From a checkpoint of a small sound classifier: 2.3M parameters, rnn gru.
Rows from block 2 of a small sound classifier, named by matrix and row number. Each number is 128 + 32 x the weight over its row's rms, rounded and kept within 0 to 255. All counts start at 0. Numbers have three digits each.
After each channel's rows are labels from the 100 clips, of 14976, where the channel reaches its highest value: "loudest" is the band of the loudest frequency at the time of the peak. Only what is clearly more common there than usual is listed. The data: struck, bounced, scraped and rolled objects made by modal synthesis.
# conv: width-3 conv, stride 2 (model.blocks.2.conv.weight, 288x240x3, each kernel summed), inputs 0-119

conv.282:109204148103157192130152101148195148157109124125149127137097133127103149195082132169149107110107129137181127183105161153128140156150152179147124159093132144152131178178122135110144083095090056145110130194125157185143133071151133148110091126164166147116129168112127146098141102100095168115085154072124146198111119123139152180154116174154129119150123121094146186
loudest: 1000 to 2000 Hz

conv.48:141131152134170096099130136156098185125126152138148101102086171126123168154102113092151130149147120136091147097065133073137140139185120127084124159072142159160136204101124145114207130143111122201115146130125106139166139150179157153154141192119120112143102157166069137222077170153143133115171101107107119084121120087091135118173178146166126101140117181117091158
loudest: 500 to 1000 Hz

conv.159:150150132092129157076078060107138151142153116168111085097165080136087109160102179161162181093103086090133125061164096124093119076099142105118199183121152122130161075133123165137056159173105145117195098114163123138149072097152143167151102088146145161145162117099160115159129147096109150122158120105119120133092066153203140088114099115144143113106125088145136094
loudest: 1000 to 2000 Hz

conv.257:168096179047124156138134147125121130127155149102163093156168115074092153145123163095138151101115109141110115099127153116071167165118068106144089129141118095136128152139153071155146133156164164159175073129112161108105072149148150177135068122176132134096086152113110150113137166110134111079128182142121153110092107123111086155102156145104135130099105136137078105
loudest: 1000 to 2000 Hz

conv.271:109128133133110134111143112132089134179167138137144075144155110108119127176108153124108075071105117091170156113106093101086174140133172134162112124149141143140133068119183164149162126073184145153116109095132136184143170097136165072109166117150197146088170181150088150178182141148130133111131156156202212108166077125160171100156124112119082122138056088138094127
loudest: 1000 to 2000 Hz

conv.183:118136090150150143105134131135050120133140123183119132125186201137110123089135141108134102097132130126126183103110078188122162154133137117201138092129184128139144057128159104149186114114135189149108193120154095139133092075146127157135115114111114101149154101133110151130146071163108128135190074162108135091129125095141035125124121092162131124061129148137141142
loudest: 1000 to 2000 Hz

conv.280:146088110176191109136055122156119074075154089146138122210219105120087117157118102166130084092124123114141089048120121165122116065087154139062088120112116101115101125069138195102109059128103096108160120062156063163103153133130101113121087166128090086144145144103075103104176080138126061169158177156173124125130152180076121098167116112135158158133100133120148107
loudest: 1000 to 2000 Hz

conv.2:167128137118135086115105146093106143113154164167199144077074128099169106129113153125156161174137114118118078137130129045151072108121132112143078114100130183081168088094123135096187098089068164090152106074118154149173123102152116117083143107096154134188165137085086128106064122143119217161156108161145179107150097148128144130155073118144110156143098145134154065
loudest: 500 to 1000 Hz

conv.158:145186098102117102146124066105134086109122145128103125193148151110148102084127166164092156087072157114111160135168074087059123081165131181121076130174097102138095144121123127129106122150161098165198142133132112091153133119130161096098138141116135088145122130069133117055141144114097113120205152128105100159150116170153092194111120185134134126113099051108132069
loudest: 1000 to 2000 Hz

conv.223:111113139105097151137104123125133170127188138167119121119129150113125114167134170109166086104119157082141205132101122104154188157182169087143064150122070107157181133106154138131108103113183120178114155178181135168139141086080114128082127236121142106102129108170085162151118114198133067120114118112060096160130094097137143146101106125125148092148135119132134150
loudest: 1000 to 2000 Hz

conv.100:185117137150096159092150122043113127117186084096087119123179061152140153173171130178156097138149141160145112113166143087111122110133104179075057153124083138132093079111133106166120126238128152138130087095107134092110103180163122128140122117100138115062155151126122090118127100118071179158105114179158091134139128073077088176104046112104121106144120106094142114
loudest: 1000 to 2000 Hz

conv.170:160071108114186093133118145124182083106104191101141139139139145129173104125147128185166154066092144097174116157170121145106088060165103152133119060163123115140181079097143148135084094159128185174139138128145093155199077134183142146128113137139112167143138080198150107156105068127137114181075104146156157133141231103136085132141114161114102094159122124145103136
loudest: 1000 to 2000 Hz

conv.164:106118098153181158121164174177160127159080148097124091121210146163120093098103108114193068138132129091120130131160062142141142177225139146139102140153123110123055104090136157109108132091122131138137160095094063079110160134083151117062101119062074069180118136107161142145151132140147175145073086138110143125144076087097073111125097153087113124104095119157137106
loudest: 250 to 500 Hz

conv.1:142047161106117134139183131124113134161089106210173143127113154097098164135084154120119115193097064135109107108139163119098187178165061101165085158056172132084125104099124171156108187114172111122119125153123093123125163113215113111126146146198118133131133150090160146120081132125169178137132176133105122176081087180102096053113185091144116130144137196205133160
loudest: 1000 to 2000 Hz

conv.144:160102125126082129153149132159170149116162089145124101151178134100127090159153140116195097097125122156150095105134075095133099103127081168107109181127125064164170083155061117132094153115199128165164143089139153069100092162114176112112142176109175135131142093116147102120153139125153143170089142178109094137138164139124178145112141121102095149111094125104119202
loudest: 1000 to 2000 Hz

conv.92:113083078115161162133152118141151140164093111119126131109142110087106075158139142098125127155151121157159135145100129060118061149131166166053138164154129139166170139100136129134103172179212114116150111123122080107171119111134172145160135152205149121110181136129096113144112184166187194077121145140113132076050102151091145082121139175113143142177146155135102127
loudest: 1000 to 2000 Hz

conv.193:162110169179117148157138102028105151157140157119117077162126142125172091122134144132153134122077114158146117111173137139124098080143050126110119210078100120140092121082107103141110166165159118139161122118108153190131126105125137130160135149139067122108194107193114154121103173105168160140196112124144110170122115175091122203117118174138141149107168120136141134
loudest: 1000 to 2000 Hz

conv.26:092124124122157149120107100127109114152188181217136104085162090134191154106076088182149125124112146082099126093080158142161152134089098136140163143137142101128134162098083121142133129123161148085089103157117118146167134103182101177113110149125128119168209087157154122152126175087175192101167145137037108184117154138133125113133126184116134120136139146098110113
loudest: 1000 to 2000 Hz

conv.99:111113100112167174149148117126176108160148126135146160077188128146120171135122121094099190130127101128106148155167040055111191121164104139227126115140153126095144153137181175133165147176202072122151158134106134131123142049108153150148102146143120094109141176163131091133101141140107134123157064108138132039126100133101159113144158070108122129065150150134112102
loudest: 1000 to 2000 Hz

conv.216:173105141151150149150105093144113130109133140126189200136118110147152114107088103103096158115139082134144130111068101123174136143127114101162132218196097100117107123145145153149195091124138134139180084118079080099113162146078142107121143161087123122136133162096138128068143094076167187124117114167158089121131131099149073104178107043112125113155105117120137147
loudest: 500 to 1000 Hz

conv.204:065145167135109116128091095146149117168143102083160113116118158114159128067155139172141146037113085090145172143187147122108125194155116186127156155140102145161160164082179175114176086125100119178109136175113132193145167112100116098149089202093122155099132128128126117170040139109138177133108135196084083125108115204114109127135121120120154118127103173168107104
loudest: 500 to 1000 Hz

conv.43:133140174104092149113170135193126129117141024144136082112088105096091152150177203153134078151097144078137132181139124181114184158126156138132099079092153131111121159102123142075099149131168105119148131137116136137090111095132133145151137121076155110159156141120146119181142140116157089160117131117110111148144104101133118111150078146120159101147162114177128130
loudest: 1000 to 2000 Hz

conv.115:157110106128086092143139138088167104109132159128101089128092099141198153144119085106091148182083105112115098165088117106169089133170056121152142200162091148119125211158085119090095102129120156097124100105145092147106151129142095092114122130117130155102125098145112139120086146129088120129112128147134138152155126157159085144101096163079125082040121125112164171
loudest: 1000 to 2000 Hz

conv.77:180150114170140100122094120129149152154072110149111093150146137123115120188147187072133094119119119148150087139132089111069140119126129144086096112156118158112151121140173066110102217161134151086117164110141193120094095073162148173125090119175160129135135100119182093077101116189112155173086133130171124116129156157154165112114127118087159080120207100063139117
loudest: 1000 to 2000 Hz

conv.83:119121132135141187145139143138166151169161155236105155122128150161182156139110114134097165200139111128123106142113140134129131136107103059127129118128164158103107160174132152168088157163105083134201133141143125133172104107170163093116107119199141088182167061139156114148128126111163143202148135136074146185121120134172148109082085176133075145175128168109114126
loudest: 1000 to 2000 Hz

conv.173:116116127215129121098123121178091097139089145123136146159088181135129111147111172038164161111118159129149174165103060127086111140103056138129076058114114145172149141126106166067151128092074158035147121113110148159168103132116155132141129166114155120076073157143084136162139161127118093176089179196154166116085075112148115061047151164137130149107108137097129145
loudest: 4000 to 8000 Hz

conv.244:136141163116170130098154159097042096109173097149203171078158088145118095120133191095081155165140156097099125152118053151166087165111146111131154153140145132116083112171165132123116113151103077113138109115094089125135159113145142103140184143054075152116122081177139104167078152038131137161085119101165156151121126068100122121194107062117204135102098113112128134
loudest: 250 to 500 Hz

conv.162:135140078119083103113102109121129147119074146143110165123147109110159085098113088141169140121098104124097154153164071128138083092109103139055164070181095133105145143101121179157090101099136132108103082136154137141061128198148182093158162119151147161066153162062209158026177150101103196176076086167185105118120090214132126140140171155066118121193097107135122174
loudest: 1000 to 2000 Hz

conv.108:148086135105104068096155193092120159122146106098181178127141104146219107074134111106114092133083159122105160103156140163093154134163109125162121148126136144168168092143115108102133143101132130084149148149099116135090129154068117143093158185179134109230135199121082099125070172110177079104095119223143135144137136119125098104143162122119100084183080133152161100
loudest: 250 to 500 Hz

conv.17:166174125083135126141112169100117140093170109144159073132132128162149134153118109099136135125113134104166119155124151161091183119151127126163119054126124085103104147106187088159123120135139105159075145085168169134127206094085100146067143183111133075084117142089093134103120108156082151128067169107118147131111150095149164125139115156132210091149126121124136142
loudest: 1000 to 2000 Hz

conv.71:080164126136133060163112138079116156138103147110179127119151074114177114122072159060127086130122117133095153092107134203159065159154173140121154073103165104172168126091132096160121147123094159121058117141126142090128144116117099096099131096127104142148113159136110173141140154130130101126194130186090205167102105174145142122167105138141126103163108092120148101
loudest: 500 to 1000 Hz

conv.219:113163152142129149126082114103145170095121138072081116136088127097163080173152108136078156133094188099140179159130148155162131211137091116064139168188069151159145157173172123128127096113106173097127137128132184143179048117135107153155169165134151159176125110187083180154136077165123114160149190138121144130170194087145127136149141168124162104175147115163180163
loudest: 500 to 1000 Hz

conv.163:115132102083122152094202104062082136094131130190140098073120126129080101151145114167137120125172113127135118098142082135094106177026173137134155116109139064176126111184066127084137135096121188171083112083163123073142175103102143130095144135129089164150149118137175162098174105188125139114119080106129110144076150144129141098133120098123125160140149171115132087
loudest: 1000 to 2000 Hz

conv.235:132091135113103150144143125113101130132182082120137078131064141042132148077103136101167105132155168163084114124145145118102140172156145140104148061156126152186179201059162119152163078136131178084105185125094071113152144163165092145091112133161122113153151090116137081122161105147176133132158113164158154130120115120119115151080086139131057127159147146125108129
loudest: 1000 to 2000 Hz

conv.213:175106118138103105164150142207145125140153107135134156105142094135143174141133145087093155098129120147100121170127150133083147099082137153105106147123130165094117131135209133174204104167090109145179087119171129124099122128068139089111095156138173191089117155054177159098127124089130092129147074073094138097134085148123144155101075145157129106171089102153080100
loudest: 1000 to 2000 Hz

conv.41:127120102109036146114093074134103099140101129138091102113131126121101171127129147108139084127200130114099162140131126136114117144106033142149141119165074125130160106105132126134124135122161120110116130143077104163089109099138084107147114084130117170194105132058107175118097075141103120096108113215116117108137096110125110079113185144127119141133063096142153110
loudest: 4000 to 8000 Hz

conv.76:119130128159164125138171080094139150159126119134062155105123088151093110173127164146194141166163150145107150091087176120093066135174099152127123147096173147107117203156112129137096096160137070112101133134113110145153146131205066155141150052066087183139133140102134178118114082109128222141183174118113136143144141101119079121100191091102079119130102158079075095
loudest: 500 to 1000 Hz

conv.21:138076105144168143165045137114086115080100089134125042078125125081189123137092102160121114154093156142134075104159110109161094130206066153095164111151143120122142112159147153149097143108139157161106162146063148151117104144128147149143127154108073091133137075190128161062110115109166134064159147114151113152131200116196131050159129161088141153127144146077094178
loudest: 1000 to 2000 Hz

conv.98:064124145060128072134149072146108106117162082071177107118169130168135148122089179161132166132175095102132116120077127139123151153141191092155136095154189098147163122091145123189139118092096074088150143135140113130073149155103088142099183120098094082172118204176128146093123133086129146135066065185090154148154119153079085169138112119149144153131137118086129121
loudest: 250 to 500 Hz

conv.149:080122117078131167149134129193155169104083103158144194135102139090135152158175113188125057146126130176153170131169130138166157169108124148174120172123145143133177128174136086108080135163174142112112159102082175159115156108138117136173176066112164159107157150172119167091116139115180125182095100167105120126129197132115136125107112077120136112174106156090167156
loudest: 4000 to 8000 Hz

conv.87:130080130076200159164117068114110162123116137159120081141122181164104058081115147146104140118101158102133125184094142183124129123084115095098083094117079133121141075104114144150115134130094092121180137175120149153116157076111103143145103112134167129093139069136153149104214152130157135123149179085083110125148109127129128086128023151186140119100130108093132164
loudest: 1000 to 2000 Hz

conv.258:119123131137190129138146170089190171221153088132130123121140095099116170224114188135123144088145139106141158071117159184091178182111122194143119112081129153130124101123107086115099124139131141140131098108137147190110177091098115153167139161093138105111148139158103146091101149165174159172117147089114168136115105056080166083126101082160092162073120075184104132
loudest: 1000 to 2000 Hz

conv.7:092093112082109149097136034116160151150122092141131082128142111143138149129131142131147148159135132114113136122129074072142155124179117181177105147115125142143076175138144126085152158159188092145114114112111130130131175133160123172136106131184157162170140127114135103177138129132150134141202155115105145151130118110130133101097156092138159123135104126113113092
loudest: 1000 to 2000 Hz

conv.18:148157100118190115126119143111119080098070096098152141086101088126127141105147101106129170138100096144083156151108093100120010135090141107196121125088167132121123117138148137132139127120144132235147151142114116072114121129075120090067105140144116087078085156195121110062142148104107098107147131166150134111117105146094121151142134110084071113093108127114120163
loudest: 250 to 500 Hz

conv.25:108090083167078187093098118101140137106100087139135135109141189157124130064150188137108187046114173160129111152168192169060082129133152117163142167107101089130144163185080154138164088122155186101159109075150148101102144205166119087106174118185073139083105122159103119121130133095137117181161091199130138135111108105164072117068093111120078189139092157124140143
loudest: 1000 to 2000 Hz

conv.123:163084115113164109110127138110121114101145178169115126123160148122100137179100093107124155105196139125149143103148144101169087121170161139109165103159224155176089171124130130125078153186174133150127140159138045143173132145177124066096120135170147115192129166140191101100097092104086109153176189107101200119191130132099104105101133128155135086143099114167100125
loudest: 1000 to 2000 Hz